python train.py --model="spectrogram VQ-VAE" --n_mels=64 --precondition_frequency=20 --batch_size=64
Rows from block 9 of the encoder, named by matrix and row number. Rows with one number belong to one channel. Each number is 128 + 24 x the weight over the matrix's rms, rounded and kept within 0 to 255. All counts start at 0.
# p10: first pointwise conv (encoder.blocks.9.p1.0.weight, 264x264x1x1), inputs 66-131
# p20: second pointwise conv (encoder.blocks.9.p2.0.weight, 264x264x1x1, transposed), outputs 66-131
p10.11 [126 146 122 118 141 126 145 161 113 137 122 132  81 107 118 156 122 147 107 139 160 121 131 159  84 112 127 135 105 155 106  84 161 109 128 126 115 148 112 119 100 159 129 136 121 109 144 114 113 157 117 127 138 132 114  99 182 121 197 106  88 130 167 137 131 123]
p10.12 [134 145 143 138 132 120 122 118 106  96 119 173 121 137 106 123 102 138 150 106 147 205 103 103 139 152 128 153 129 115 133 139 115 124  84 124 145 120 159 120 129 136 114 135 121 126  82  99 105  88 122 140 149 137 157 168 101 140 118 115 169 121 116 131 134 126]
p10.13 [121 147 154 149 111 127 136 103 110 113 113 115 153 124 108 130  99 157 145 146 142  96 111 145 132 129 143  96 125 128 105 158 149 114 125  94  93 141 117 100 123  76 109 168  93  99 121 118 128 115 136 112 156 155 152 104  78  81 139 160 132 164 157 117 147 111]
p10.14 [136 180 116 125 148 135 139  96 134  87 113  76 134 126 108 135  64 125 118 137  88 180 153 151 157 140  65 103 100  94 167 136 139 144 121 150  97  62 120 173 144 104 141 116 150 119 124  89 156 146 164 137  94 118 162 105 160 134  98 110  98 154 143 216 104 139]
p10.15 [157 109 117 123 105  93 108 120 141 147 136 127 132 191 115  98 108  44 106 111 165 123 125 103 161 152 130 104 159 147 127 147 123 139 126 142  95 135  88 145 170 163 119 112 132 143 150  92 119 152 124 121 131 134 143 132 173 129 155  99 137 108 139 142 132 125]
p10.16 [155 160 120  93  95 188 126  89 116 116 155 124 157 226 101 157 130 141 110  86 109 139 122  90  81  99 118 129 127 119 185 137 136 147 128 108 150  95 134 138 138 167 137  95  95 173 129 214 111 143 203 107 140 151  84 101 111 136  86 131 156 116 152  90 182 136]
p10.17 [181 116 113 145 126 164 102 111  87 122 164 134 146 147 138 187 115 191 158 116 132 143 126 106  99 128 126 156 138 170 132 116 143 114 101  79 124 105 119  95 164 144 145 115 143 223  88  81 140 145 124 139 121 199 114  98 105 141  81 129 113  91 135 150 120 122]
p10.18 [170 134 159 133 140 122 165 141 169 152  79 131 120 114  98 123 131 153 125 159 108 138 117 125 173 157 145 187 126 111 152 147 126 152 109  83 111 140 122 159 128 122  97 131 161 145 135 162 132 134 128 117 132 149 120 158  98 160 148 161 157 123 118 123 106 115]
p10.19 [133  94  87 143 160 152 141 124 120 124 145 213 109  92 139 159 107 110 104 122 124  87 123 156 105  93  89  85 137 106  90  94 136 117  82 124 116 108 116 108 108 133 141 128 142 140 126 128 140  91 130 112 177 107 190 113 146 122 165 115 146 127 111 142  82 115]
p10.20 [141 142 146 126 102 159 122 138 115  96  98 165 127 149 143 150 126 168 133 127  83  63 144 167 129 108 112 154 155 125 153 113 137 177 134  93 145 140 115 159 116 109 128 119 118 107 126 111 122 115 108 138 162 131 129 108 117 129 147  71 152 129 138 116 103 121]
p10.21 [154  88 140 130 162 148 110  99 143  97 100 134 129 109 137 188 218 134 139 115  85 122 140 121 162 137 133 153 109 160 107 124 172 134 109 132 117 118 123  76 118 113 136  98 128 129  86 107 147 132 148 124 167 117 132 124 181 164 171 143 142 131 139  87  94 172]
p10.22 [122 134 130  92  89 169 153 124  97 152 115 123 157 112 166 120 110 121 109  91 104 142 134 129 117 140 156 139 143 169 141 103 102 112  99 166 136 142 115 138  97 193 141  94 124  88 118 143 138 123 124 120 125 166 134 134 104 142 127 165 154  97 114 131 133 110]
p10.23 [103 148 175 135 146 125 165 120 138 106 128 180  95  80  98 143 110 132 137 115 150 173 119 131  88 155 154 133 136 184 157 168 132 131 140 153 179 124  72 121  98 109 147 146 127 133 120 148 118 128 135 123 140 117 118 151 127 108 137  85 111 118 156 163 214  95]
p10.24 [140 136 150 174 138 103 148 164 144 129 115 139 123 103 124 136 135 107 163 124 150 127 126  79 111 147 112 151 180 108 127 130 167 153 160 144 126 175 125 142 135 158 145 184 133 169 153 162 121 131 163 127 117 163 119 132 101 101 133 158 123 171 122 124 143 125]
p10.25 [139 115 152 139 126 144 148 147 111 128 157 127 145 180 133 129 123 136  96 134 128 132 104 108 148 142 178 112 178 108  96 139 141 129 156 119 109 163 110 167 103 127 130 140 126 182 135 154 127 136 119  79 100 135 155 155 143 110 123 102 109 162 137 149 160 105]
p10.26 [122 123 142 133  89 189 104  87 145 123 110 100 158  98 171 134  96 132  84 144 100  94 124 131 137 123 140  93 132 110 142 105 120 121 108  90 210 187 163 143 115 160 126 125 152  79 145  86 106 112 178 127 145  97 153 177 124 125 166 136 172 108 116 114 158  90]
p10.27 [131 170 121 130 115 126 125 141 131 121 137 129 102 139 131 152 183 131 125 162 111 137 152 129 109 125 143 136  99 115 159 148 121 152 126 129 136 104 101 152 139 141 134 138 122 119 104 114 118 145 105 108 147 120 127 119 143 120 153 150 139 138 123 123 111 108]
p10.28 [143 152 189 141 138 136 141 153 100 115 111 145 125 100  97 127 129 140 132 122 144 187 140 111 131 159 138 138 165 107  85 119 109 124 130 110 141 130  77 119 113 142 178 138 134 149 141 144 144 156 111 140 115 136 117 134 147 100  96 138 125  85 149 107 149 134]
p10.29 [114 103 151 132 158 105 145 134 171  89 101  74 126 127 103 125 141 149 121 132 126  94 115 116 140 112 135 104 127 135 135 117 110 159 130 156 120 124  96 118 114 130 155  97 130 114 135 110 115 135  97 122 139 123 162 116 138 138 136 148  96 121 140 120 104  96]
p10.30 [120 146 108 110 153 105 138 124 158 123 148 139 116  80 117 119 117 117 126 164 173 118 119 120 134 113 132 142 120 122 129 131 146 145 121 172 100 172 194 145 127 127  70 103 122 148 139 153 116 122 113  78 124  84 153  91 106 133 127 136 114 114 145 143 121 122]
p10.31 [143 204 112 150 120 101 181 158 139 129 111 132 142 107 127 119 160 118 127 136 103 172 158  92 139 111 118  86 137 174 140 126 104 130 119 117 101 122 103 114 122 149 162 100 127 129 114 168 110 136 138 128 134 146 158 134 161 150 153 121 145 114 112 113 144 155]
p10.32 [135 117 151  95 133 155  99  97 136 109 108 138 105 114 169 160 116 130 132 113 136 131 147 134 144 160 135 104 118 103 121 123 135 134 201 114 125 140 118 135 126  68 114 123 117 123 120 111 143 130 144 168 100 139 117 104 121 100 136 114 143 135 101 184 112 141]
p10.33 [190 136 136 152 106 193 135 108 113 141 128 112 127 131 133 126 115 164 131 207 147 132 126 135  96 119  98 118 135  87  94 124 146 164 106 149 127 100 131  94 119 132 144 113 139 129 186 113 114 132 129 135 135 175 139 132 139 116 124 104 168 103 129 143  91 117]
p10.34 [ 94 145  82  95 151 136 107 101 132 143 156  96 184  79 138 126  74 100 171  96 134  97 132 152 129 126 172  79 107 136 131 124 114 120 108 132 121 135 152 126 124 154 137 125 123 110  83 155 150 114 121 113 111 135 158 101 178 115 144 148  97 142 123 130 144  71]
p10.35 [132 159 122 122 169  88 140 134 118  82 129 120 146 128 171 169 102 142 131 104 130 152 155 138  93 132 172 151 130  97 137 111 142 126 154 125  77 165 119 139 147 139 177 143 129 125 149 160 134 141 113 104 129  96 154 107 141 121 117 144 181 131  92 148 136 123]
p10.36 [131 119 137 140 115 116 161 112 126 130 158 102 132 113 127 127 123 129 162 132 150 150 143 131 135 141 161 105 146 119 122 149 155 128 131 127 140 143  64 150 132 123 104 118  98 122 114 121  99  58  96 128 108 139 114 161 114  86 148 138 138 120 150 121 104 132]
p10.37 [ 89 155  79 138  65 115 148  86  99  95  92 131 110 116 131 134 179 170 156 201 140 201 161  67  70 121 135 110 146 141  98  70 128 121 135 125 160 138 119 128 141 193  91 119  91  93 153 143 122 129  97  75 108 104 156 111 113  89  96 136 130 162 163 106 142 128]
p10.38 [133 136 160 119 137  94 145 135 133 154 219  74 140 151 130 103  83 124 140 127 143 132  85 116 121 156 131 128 119 122 130 111 114 113 153 165 128  86  80 102 168 110 135 160 164 134 116 132 140 126 135 124 123 125 142 140 148 152 105 122 144 116 123 137 118 124]
p10.39 [187  98 130 110 158 156 151 115 135 120 163 122 110 107 140 114 148 144  99 161 112  91  95  93  92 138  88 115 152 134 151 128 151 148 150  87 132 128 131 122 160  93 100 157 155 120 103 132 143 111 105  91 122  90 161  94 140 139 126  81 119 125 147  87 210 165]
p10.40 [138 114 116 132 119 115 118 131  90 144 105 165 138 120 127  91 139  95 124 125 169 117 124 111 177 122 113 129 110 145 146  85 104 142 142 126 118  98 143  97 116 139 101 157 159 106 106 130 137 130 141 139 138  92  98 110 131 169 109 133 201 134 155 137 124 133]
p10.41 [141 146 180 101 129 127 181  94 125 121  97 104 131 109 176 105 158 106  99 138 118 111 133  89  90 116 129 141 147 117 138 112 127  96 134 144 112 165 151 141 143 141 165 124 107 204 114 127 104 117 118 131 143 138 159 129 143 146  80  94 155 111  85 117 132 149]
p10.42 [193 141 160 139 150  86 154 133 208 163 123 124 103 111 148 135  91 156  98  97 163 138 142 123 138 169 133 148 116 144 133 103 134 129  91 177 126 162 132 114 152 147 110 167 119 127 126 138 116 136  99 142 137  78 129 123 115 125 114 128 149 119 110 147 111 101]
p10.43 [186 155 118 165 121 103 103 144 120 127 135 175 107 166  99 177 137 122 102 172 149 104 142 128 155 131 154 100 139 131 127  94 148 134 129 123 113 162 156 126 118 128 123 152 114 190 153 140 141 133 133 121  89 163 156 111 141 129 134 123 133 108 137 133 177 173]
p10.44 [138 135 121  98 104 118 155 148 161 122 147 156 165 119 148 139 145 133  99 129 127 153 118  76 119 136 114 112 133 105 145 124 125 108 104 114 131  88 174 121 120 118 127 146 110 133 148 117 111 152  91 143 154 115 102 105 185 123 162 156 137 112 108 140 141 139]
p10.45 [157  97 126 100 106 104 185 140 134 146 117 133 117 125 171 120 122 159 129 117 124 127 146 154 160 122 154 108  92 117 124 127 141 117 111 146 138 133 146 133 181 131 122 144 111 139 119 120 144 147 115 117 148 126 149 106 139 139 120 145 118 136 141 130 129 161]
p10.46 [118  99 174 148  75 137 133 123 110 117 124 144 125  60 158 101 136 145 145 131 198 112 158 187  99 147 183 109 113  91 163 118 172 129 131 219 134  96 112 142 104 111 142  98 154 154 122  97 125 122 122  95 154 134  85 130 101 106 127 113 139 107 143 136  96 170]
p10.47 [118 137 119 103 144 131 115 149 129 149 122 123 170 119 127 133 124 150 107 146 137 121 134 102 111 126 123 105 116 132 102 118 132 134 145 137 104 158 114 113 131 158 176 143 133 154 132 117 102  78 124 111 152 102 111 131 114 192  95 107 121 135 133 116 147 108]
p10.48 [143 128  94 128 146 131 131 118 122 142 125 121 117 112 154 143 126 151 141 130 156 163 122 117 102 108 130 147 134 111 101 153 130 123 131 104 103 127 128 142 118 116 122 137 107  82 156 157 103 103 146 129 143 129 129 107 117  78 132 102 107 124 147 129 137 129]
p10.49 [110 116 139 107 111 123 133 133 145 162 146 103 131 134 152 127  86 139 132 159 143 138 123 130 157 112 150 113 152 137 122 135 116 139  96 157 123 107 137 141 151 111 137 106 123 124 151  85 106  28 117 119 189 141 158 110 102 121 115 155 104 153 118 132 121 140]
p10.50 [131 180 187 161 109 158 147 110 142 163 146 148 139 132 157 134 118 121 120 133 131 140 167 117 113 145 136 118 116 128 112 150 148 123 160 145 150 141 168 139 126 150 147 147  89  81 119 161 115 172 132 133  78 106 129 106 126 141 140 187 128 172 143 150 117 135]
p10.51 [116  98 151 124 137 121  96 135 128 123 133 124 134 129 170 109 141 128 141  96 113 131 141 121 115 152 126 109 175 138 134 111 138 146 123 145 135 122 101 149 127 161 153  91 106 151 136 128 116  93 153 117 122  97 114 119 128 125 129 162  99 119 135 118 137 129]
p10.52 [106 128 136 168 147 123 108 132 107 119 130 152 124 134 110 150 158 131 117 128 112 104 148 177 131 128 136 106 130 118 168 141 153  91 129 122 119 150 137 162 152 128 138  92 123 137 126 124 118 151 132 137 109 141 121  89 168 132 123 118 115 127 157 132 144 143]
p10.53 [ 82 111 119 151 102  78 112  99 114 129 165 145 120 187 182 112 128  83  99 121 155 144 125  85 102 141 121 171 186 122 158 149 152 172 139 109 138 122 194 145 174 105 107 151  88 161 108 128 158 101 114 131 133  93 146 112 107 112 151 177 108 108 108 143 148 114]
p10.54 [123 103 130  99 129  89 124  84 126 141 141 153 133 158 107 164 144 128 176 104 121 114  97 122 154 122 135 141 148  96 175  90 150 101 143 184 105  96 111 117 120 125 132 139 120 136 114 143 132 120 132 113 145 136 123 110 108 150 119 163 107 120 118 125 120 106]
p10.55 [143  65 110  87 132 126 114 105 113 124 161 138 110 134 137 136 193 114 143 153 118 134 157 110 133 136 110 148 139 118 117 104  99 121 156 130 110 139 107 141 135 122 124 178 147 104 123 142  87 105 115 104 134 152 117 123 141 138 144 121 109 111  97 112 157 116]
p10.56 [133 140 126 162 116 113 151  98 116 134 144 103 149 121 159 162 121 144 125 181 119 128 164  96 145 122 116 149 127 158 142 120 148 127 122 117 101  85 143 103 120 123 177 165 142 147 176 181 154 178 126 151 142 133 125 142 145 102 136 148 128 134 153 107 113 108]
p10.57 [142 161 135 117 104 100 149 110 139 145 169 116 156 135 117 137 169 110 142 142 126 119 137 124 130 133 127  87 131 140 107 138 115 130 152 153 165 154 140 190  94 151 125 130 126  88 103 121 111 177 152 116 160  97 150 192 149 135 148 115 151 105 103 149  84 110]
p10.58 [ 95 107  92 118 128 116 109 105 120 132 144 105 131 125 123 166 131 149 126 169 136 113 147  86 104 146 145 132 107 150 154 135 128 120 134 135 117 145 111 139 125 157  90 129 159 145 169 134 151 105 128 140 100 125 140 158 101 126 126  87 130 150 134 138 123 147]
p10.59 [123 145 118 144 104 142 141  95 154 111 135  80 133  66 164 126 126 125 126 151 158 162  99 124 171 137 130 126 136 140  80 162 134 171 175 138 115 104 137  96 140 161 115 140 133 149 116 128 159 190  99  71  83 128 117  81 147  93 116 168 141 117 156 164  98 105]
p10.60 [125 146 152 132 152 100 124  91 137 107 115 117 123 116 164  99 142  99 146 155 114 174 132 123 109 150 125 131 125 121 173 135 120 140 141 106 137 114  93 108 144 125 146 140  85 118 129 133 152 144 131 104 120 129 121 157 140 130 123 118 143 103 121 126 128 112]
p10.61 [135   1  97 150 127 115  99 116 125 124 115 194 100 157 114 139 127 147 154 150 155 146 107 160 147 134 126 157 131 117 120 134 134 127 128 137 125 142 135 104 140 147 145 129 155 126 119 120 134 122 149 132 138 127 124 128 120 164  97 139 130 125 128 135 138 132]
p20.11 [130 118  77 120 129 158  96 121 119 163 175  94 130 122 131 127 140 117 123 147 122 157 139 118 144 126 110  99 127 134 134  97 115 182 134 165 158 160 165  86 118  90 126 116 108 168 147  69 127 144 142 131 128 144 130 113  98  90 133 116 155 129 144 154 166 111]
p20.12 [189 132 143  89 127 159 146 156 156 189 126 129 134 107 112 124 128 106 149 124 115  97 122 118  98 101 117  95 158 140 165  90 118 129 126 135 152 162 141  39 120  99 157 118  87 142 113 151 160 113 143 106  95 139 109 160 129 156 118  68 126  92 126 104 102 146]
p20.13 [131 116 100 128 124 138 180 145 122  99 120 143 137 115 115 144 128 142 115 108 133 130 158 130 125 127 113 131 189 108 125 136 150 140 113  50 112 143 105 161 102 154 118 110 118 157 147 148 137 133 150 111  97 121 115 140 134 123  96 137 107 125 127 134 119 131]
p20.14 [142 124  90 129  59 133  66 119 147 151 132 104 109 112 146 126 114 174 126 106  73 146 138 116 150 134 129 139 132 126 158 133 142 107 136 155  92 152 148 106 153 104 134 116 133  59 117  95  99 133 104 133 149 107 148 142 126 116 127 162 164 150 109 146 168 114]
p20.15 [148 106 115 140 156 125 125 103 132 123 119 152 136 117 141 127 136 153 109 130 114 115  97 114 105 118 118 131 113 124 127 115 137 198 121 115 107 119 110 116 107 107 137 116 139 125 130 144 120 109 156  83 152 135 122 114 107 117 103 119 109 129 139  89 109 144]
p20.16 [133 131 123  98 154 102 101 120 133 126 108 111 163 184 143 148 166 150 140 150 159 112  91 135 125 134 117 119 110 115 150 133 142 135  87 142 156 111 135 109 146 120 142 136 107 123 133 165 117 146 186 124 130 134 143 132 116  92 119 142 129 127 121 109 106 140]
p20.17 [110 125 146  94 122 118 101 114 158 107 148  89 140 151 146  94 126 147  91 159 123 122 143 138 108 152 128 100 190 145 145 132 123 144 150 138 113 123 139 114 137 103 130 152  99 140 148 116 152 109 107 165 156 115 141  98  82 147 188  93 103 128 129  89 135 157]
p20.18 [198 165 153 128 119 120 155 160 180  89  97 124 148 167 110 128 122 145 131 122 131  48 111 156 134 175 122 150 127 156 161 121 129 103 114 161 163 149 134 149 124 138 145 166 116 168 127 181 139 144 146 126 150 135 156 129 120 114 150 134 118 139 127 128 153 121]
p20.19 [154 148 123 117 130 162 108 163 144 165 129 127 146 151 114 158 173 152 127 141 123 149 115 106 123 125 136  96 114 107 105 147 131 133 160 109  96 148 121 108 132 123 144 126 157 137 108  99 125 151 150 135 144 126 137 131 112 165 109 149 145 128 109 166 122 160]
p20.20 [157 109 111 101 122 129 166 142 117 148  99 160 154 130 116 177 107 154  80 107 111 114 173 115  85 121 125 130 155  95  96  94 124 130 116 119 133 147 126 158 115 109 124 114 124 123 120 113 113 120 125 117 133 126  99  94 141 150 135 140 121 112 131 151 134 129]
p20.21 [113 115 143 159 141 120 135 108 129 111 154 160 138  97 138  97  81 177 117 132  71 156 142 158 124 133 154 129  87 137 113 151 131 145 125 129 122 125 149 124 137  97 136  88 127  86 119 112 142 153  90 101 142 128 147  97 146  89 141 112 138 145 139 134 105 140]
p20.22 [109 111 142 137 126 124 118 133 121 115 106 158 113 122 101 130 143  96 121 138 108 119 130 170  99 120 127  98 130 121 118 144 143 116 131 105 125 138 144 106 146 126 109 141 129 114  84 145 120 113 139 117 132 104  78 113 128 135 120 135 131 122  97 140 133  91]
p20.23 [109 125 109 110 127 156 118 133 112 143 139 163 145 120 121 116 137 187 157 121 110 105 106 116 159 130 150 139 112 142 103 111 135 150 104 124 116 130 127 163 144 126 151 182 141 155 144 101 158 126 137  96 138 109 128 128 111 151 140 137  87 129 116  93 164 117]
p20.24 [171 124 189 145 106  95 197 147 109 159 171 177 124  84 113  87 104 150 176 127 113  63 141 113 140 151 155 157 150 119 136 165 166  79 152 143 132 109 133 123 132 154 115 148 208 111 141 162 132 116  91 116  93 151 129 161 107 123 102 147 142 147 149 137 131 143]
p20.25 [ 89 108 134  72  93 144 125 139 156 149 127 152 151 123 112  85  66 172  94 112  79  87 155 123  70 145 145 130 135 106 166 118  98 124 103 114 125 179 105 139 147 122 153  44  73 102 130  94 109 142 136 106 110 111 122 115 172 157 145 138 127 133 165 116  99 153]
p20.26 [109 155 126 132 173 119 162 111 102 194 107 149 131 126 141 124 141 121 113 157 166  83 124  98 118 146 112 118 119 142 126 112 131 152 119 105 148 135 117 106 113 156 143 154 127 141 103 108 144 125 127 147 134 130 114 117 135 151 124 103 124 112 137 129  90 134]
p20.27 [121 130 180 159 114 109 165 117 139 125  80 154 115  55 121 139 116 146 113 115 114 117 150  83 115 133 146  93 150 148 132 183 136 162 120 154  76 119 153 156 126 160 104 143 126  93  97 131 118 136 141 179  97 107 123 135 191 173 129 119 128 136 129 157 137 139]
p20.28 [156 115 121 114 137 104  80 124 121  82 131 101 148 143 119 140 116 131  92 191 137 144 106 113 145 123 134 148  94 131 179  80 107 123 102 149 121 195 132  99  78 162 123 107 135 157 105 137 129 125 131  89 140 138 138 124  85 145 146  96 111 132 145 143 108 147]
p20.29 [142 123 142  73 107 152 102  99 152 144 104  96 148 114 145 121  84 120 133 125 137 141 107 131 107 114  94 109 138 137 143 106  91  82 147  62 112 179 131 116 130 136 117 137 144  91  57 120 110 119 102 120 133 127 127 159  92  92 118 163 161 135 117 105 103 144]
p20.30 [ 94 114 199 128 134 120 126 129 157 176  91 114 120  71 120  85  98 152 133 162 125 107  87  96 117  91 111 142 147 107 103 143 145 116 100 104 115 118 140 174 111 166 149 147  89 146 154 119 124 131 173 137 113 130 121 200 127 142  92 161 175 147 108 131 118 121]
p20.31 [156 149 125 141 138 155 127 115 175 175 120 112 142  94 140 134 116 119 107 149 129  85 139 136 131 102  96  88 112 102 114  86 104 139 112  96 184 154 113 111 120 141 147 137 127 130 109 105 127 142 100 118 154 150 133  75 175 132  67 118 100  79 138 128 134 112]
p20.32 [118 144 128 159 110 146  76 105 146 114 121 130 137 135 138  85 124 143 138 125 128 106 130 110 123 134 125 165  84 120 144  86 142 118 142 181 113 152 128 114 112 103 153 133 131 117 155 125 147 129 101 101  87 128 112 159 145 162 141 113 135 146 131 143 131 106]
p20.33 [144 164 132 102 183 140 120 145 117  73 139 119 147 140 179 130 103 125 107 153 145 121 174 133 146 133 129 117 173 107 143 121 105 108 126 134 143 144 121 167 122 138 157 132 153 179  90  99 107 109 161  79 146 132 143 111 119 126 134 125 113 141 106 153 133 137]
p20.34 [138 166  96 137  95 107 114 123 127 152 150 102 117 171 119 197 164  98 160 111 125 121 128  92 154 127  95 163 153 117 114  87 133 162 154 143 139 102 150 151  99 107 149 119 116 174 108 130 143 199 158 123 147 122 103 139  98 149 146 124 106 129 133 149 143 144]
p20.35 [107  95 166 136 130 132 145 133 134 139 119  90  90 157 127 187 119 144 140 128 129 179 124  97 141 110 134  97  93 121 141 156 128 128 129 130 134 144 136 139 139 160 147 116 127  91 117 113 131 108 134 142 154 125  83  72 145 136 152  85  89 147 126 183 158 117]
p20.36 [139 140  89 129 157 132  90 163 114 158 100 150 130 124 138 172 100 139 161 128 122 125  94 140 133 112 124 134 110  99 145 103 108 169 161 106 110 118 157 115 132 167 169 127 183  91  75 131  88 156 116 173  93 122 126 126 127 142 104  64  81 147 117 126 138 172]
p20.37 [113  82  83 147 155 138  78 139 129 135 127  72 119 143 117 144 136 145 119 136  91  74 104 109 128 118 136  99 120 119 112 113 143 123 137 121 104 121 139 107 117 168 127 124 153  94 164  99 130 110 160 118 148 142 126 131 136 171  48 110 155 148 143  89 132 152]
p20.38 [ 93 126 136 136 132 150  95 139 129  98 156 181  92 142 155 117 138 172 122 107 141 126 112 115 122 126 133 130 155 129 129 164 111 106 138 143 124 123 136  98 134 133 113 144 133  75 106 145 173 119  79 121 129 119 138 191  94 119 121 145 122 133 116 120 129 149]
p20.39 [123  86 111 125 117 107 151 134 117 130 113 110 118 127 158 110 116 161 122 134 104 141 155 110 161 152 139 136 118 115 145 114 111 127 143 154 128 153 121 118 118 124 119 148 112 121 143 125 143 117 149 162 147 117 141  97 110 147 130 142  87 152 110 140 113 146]
p20.40 [119  96 130  81  91 130 156  96  95 176 141 136 109 164 165 100 136 171 116 137 129 118 140 123  73 143 132 145 110 138  88 144 119 162 122 162  93 173 142 105 142 150 103 127 106 112 118 108 116 152 124 180 143 140 102 130 164 156 137 120 145 114 120 140 142 112]
p20.41 [116 152  92 120 157 105  81 156 137 143 153 136 126 143 156 107  81 111  94 142  88 158 128  96 121 115  99 148 146 110 129 112 131 165 103 139 160 154 151  97 107 142 138 124 105 129 129  58 123 124 149 145 151 118 103 120 146  92 148 143 168 138 128 161 142 122]
p20.42 [138 134  67 125  82 148 159 132 141 138 147 118 120 144 124 127  87 124 120 108  92 110 160  76 116 129 139 113 149  96 101 130 109 137 131  59 111  77 103  66 112 147  70 123 113 132 181 119 108 108 101 152 144 118 110 107 146 123 146 136 126 150 127  74 140 136]
p20.43 [120  95 126 188 105 147 151  66 125 102 120 108 106 122 143  88 142  92 159 124 124  63 139 138  95 106 137 143 115 137 115  64 106  76 130 146 137 149 138 111 168 131 154 116 140 119 116 148 139 107  88 167 149 130 116  80 121 101 115 119 118 162 115 122  68 173]
p20.44 [136 124 159  75 149 120  89 139 127 140 100 120 159 129  97 157 123  92 140 151 112 110 183 134 130  80 103 109 124  82 106 105  83 135 132  80  95  98 119 134 108 120 133  84 139 154  88  66 141 126  95 116 122  89 140  89 146 162 129 156 123 129 115  99  81 120]
p20.45 [114 105  85 107 113 125 152 104 116 152 100 150  71 100  87 133 121 129 101 128 133 112 129  92 145 106 164 114  90 129 120 130 149 118 119  99 116 128 141 130 135 118  90 139 129 111 110 110 157 101  73 149 123 135 141 122  93 146 145 135 100 153 132 116 123 159]
p20.46 [148  80 104 134  91 112 133 127 131 133 166 154 148 132 132 116 135 102 129  99 115 125 138 101 111 127 118 167 122 129 142 147 142 116 156 176  99 176 137 139 102 118 141 124 126 102  68 148 138 103 121 155 114 162 159 137 140 123  89 100 174 130 133 133 123 154]
p20.47 [178 119 129  98 160 109 123 131 134 137 122 128 109 122 138 116 158 115 147 129 107 118 143  90 146 122 155 131 100 133  94 132 137 145 147 155 110 119 127 118 129 129 112 109 111 163 145 129 149 146 138 129 154 155 113 125 139  89 144 123 152 145 142 152 122 124]
p20.48 [148  72 153 168 138 130 121 153 103 109 164 127 121 150 152 116 138 154  86 144 178 181 140 184  77 139 132 141 103 123 129 198 138 120 109 134 167 155 131 144 129 156 173 117 144 146 108 129  91 138 135 169 126 112 107  84 117  61 148 126 116 154 113 105 142 128]
p20.49 [123 107 156 119 141 115 170 116 121 120  68 109 179 173 135 115 125  64 109 126 128 144 126 131 196 119 127 145 154 137 109 167 125 156 129 133 140 140 129 104 119 129 109 132 142 170 114  78 112 127  94 134 135 138 133 101 168  79 167 156 146 112 110 121 122 138]
p20.50 [114 139 202  89 128 107 153 123 165 158  99 154 133  80 128 129 153 169 159 118 139 158  85 135 103 123 110 117 121 136 141  92 122 116 102 147 144 120 137 122 141 106 141 162 114 166 176 106 130 129 131 130 109 115 149 129 142 167 148 148 108 102 117 141 126 110]
p20.51 [119 123  93 115  90 146 136 112 142 123 119 108 101 128  97  79  75 119 116 135 106  80 151 113 127 131 129  89  98 130 115 115  98  55 135 114 138 177 130 136 136  78 112  83 133 130  93 153 142 128 168  59 137 127 150  91 154 103 142 143  91  97 132 117 122 112]
p20.52 [122 163 153 165 163 129 165 144  96 137 200 111 129 123  88  98 142 121 137 108 104 120 141 156 183  93 126 116  54 116 107 116  93 101 105 123 140 120 125 143 108 134 139 103 131  85 106 118 149 116 156  79 157  90 129 175 131 160 140  95 118 125 110  93 166 112]
p20.53 [135 119 189 113 154 146 133 108 118 100 113 143  97  91 142  92  90  72 100 127 140  95 108 131 120 113 144 102  96  91 130 133 140 137 178  65 134 113 125 145 124 100 142 131 106 180 172  86  99 119  99 106 129 119 132 133 133 133 120 133 131 106 121 123 107 123]
p20.54 [129 125 208 186 128 162 127 108 118 108 114 114 148 125 138 151 123 155 122 144 109 114 102 157 102  92 145 123 107 125 160  91 148 139  74 145 112 138  95 120 149 144 122  97 145 126 105 120 110 137 149 129 155 130 106 164 123 128  98 127 128 125 137 146 177  98]
p20.55 [112 137  79 106 131 164 169 146 168 103 173 129 147 149 129  80 143 134 114 146 119 133 113 168 127 121 199 186 133 186  86 172 161  86 123 143 129 114 159 132 123 130 133 137 111 153 147 156 164 136 117 121 118 170 152 102 143 116 148 141 132 145 149 129 133 191]
p20.56 [155  87 142 132 118 163  76 119  63  86 108 142  67 113 131 136  65 111 144 126  94 141 152 140 135 141 127 147  95 117 124 134  97  66 114 163 107 149 112 151 128 145 120 121 157  75 109 128  72 118 119 137 109 157 133 174 111 113  97 138 130 146 127 150 132 102]
p20.57 [116 123 123 116  80 107 160 116 146 125  60 148 148  90 121 107 129 146 148 116 143 109 148 139 161 149 131 110 155 122 148 145 164 139  81 136 131  83 138 187 166 129 127 107 157 142 177 137 125 135 151 124  86  91 167 124 174 117 154 125 157 144 149 179 149 155]
p20.58 [113 131 102 151 102 109 127 104 119 162 170 115 137 167 148 111 171 144 159 134 119 118  90 115 158 157 140 104 101 155 166 113 135 154 119 135 142  98 121 155 120 113 115 123 104  96 140 211 115 139 127 150 105 117 143 139 110  82 147  93  86 149 124 145 146 201]
p20.59 [125 124 144 119  93 103 176 148 150 114 146 142 122 129 139 148 128 142 120 126 103 136 103 102 121 129 134  95 108 134 120 138 135 140 136 101 162 124 165 143 142 129 126 141  98 101 162 136 140 144 140  81 103 139 130 132 145 185 101 141 153 126 120 100 125 108]
p20.60 [125 138 105 112 131 138 124 147 167 120 113 138 135 166 127 163 151 116 129 135  98 121 135  95 157 135 129 110 151 120 110  71 138 137 139 170 117 146 134 121 114 117 136 150 161 117 112 116 133 141 133 132 116 135 116 138 120 103 151 100 143 125 142 136 117 108]
p20.61 [122 125 110  66 129  76 164 118 201 194 150 136 149  92  71 123 149 125 110 155 105 140 114  65 132  74  94  77 133  55 125 100 155 108 114 110 114  94  64 121  89  95 108 133 128 132 128  83 156 132 117 105 132 117 151 128 118 135 143 110 125 123 131  63 129 124]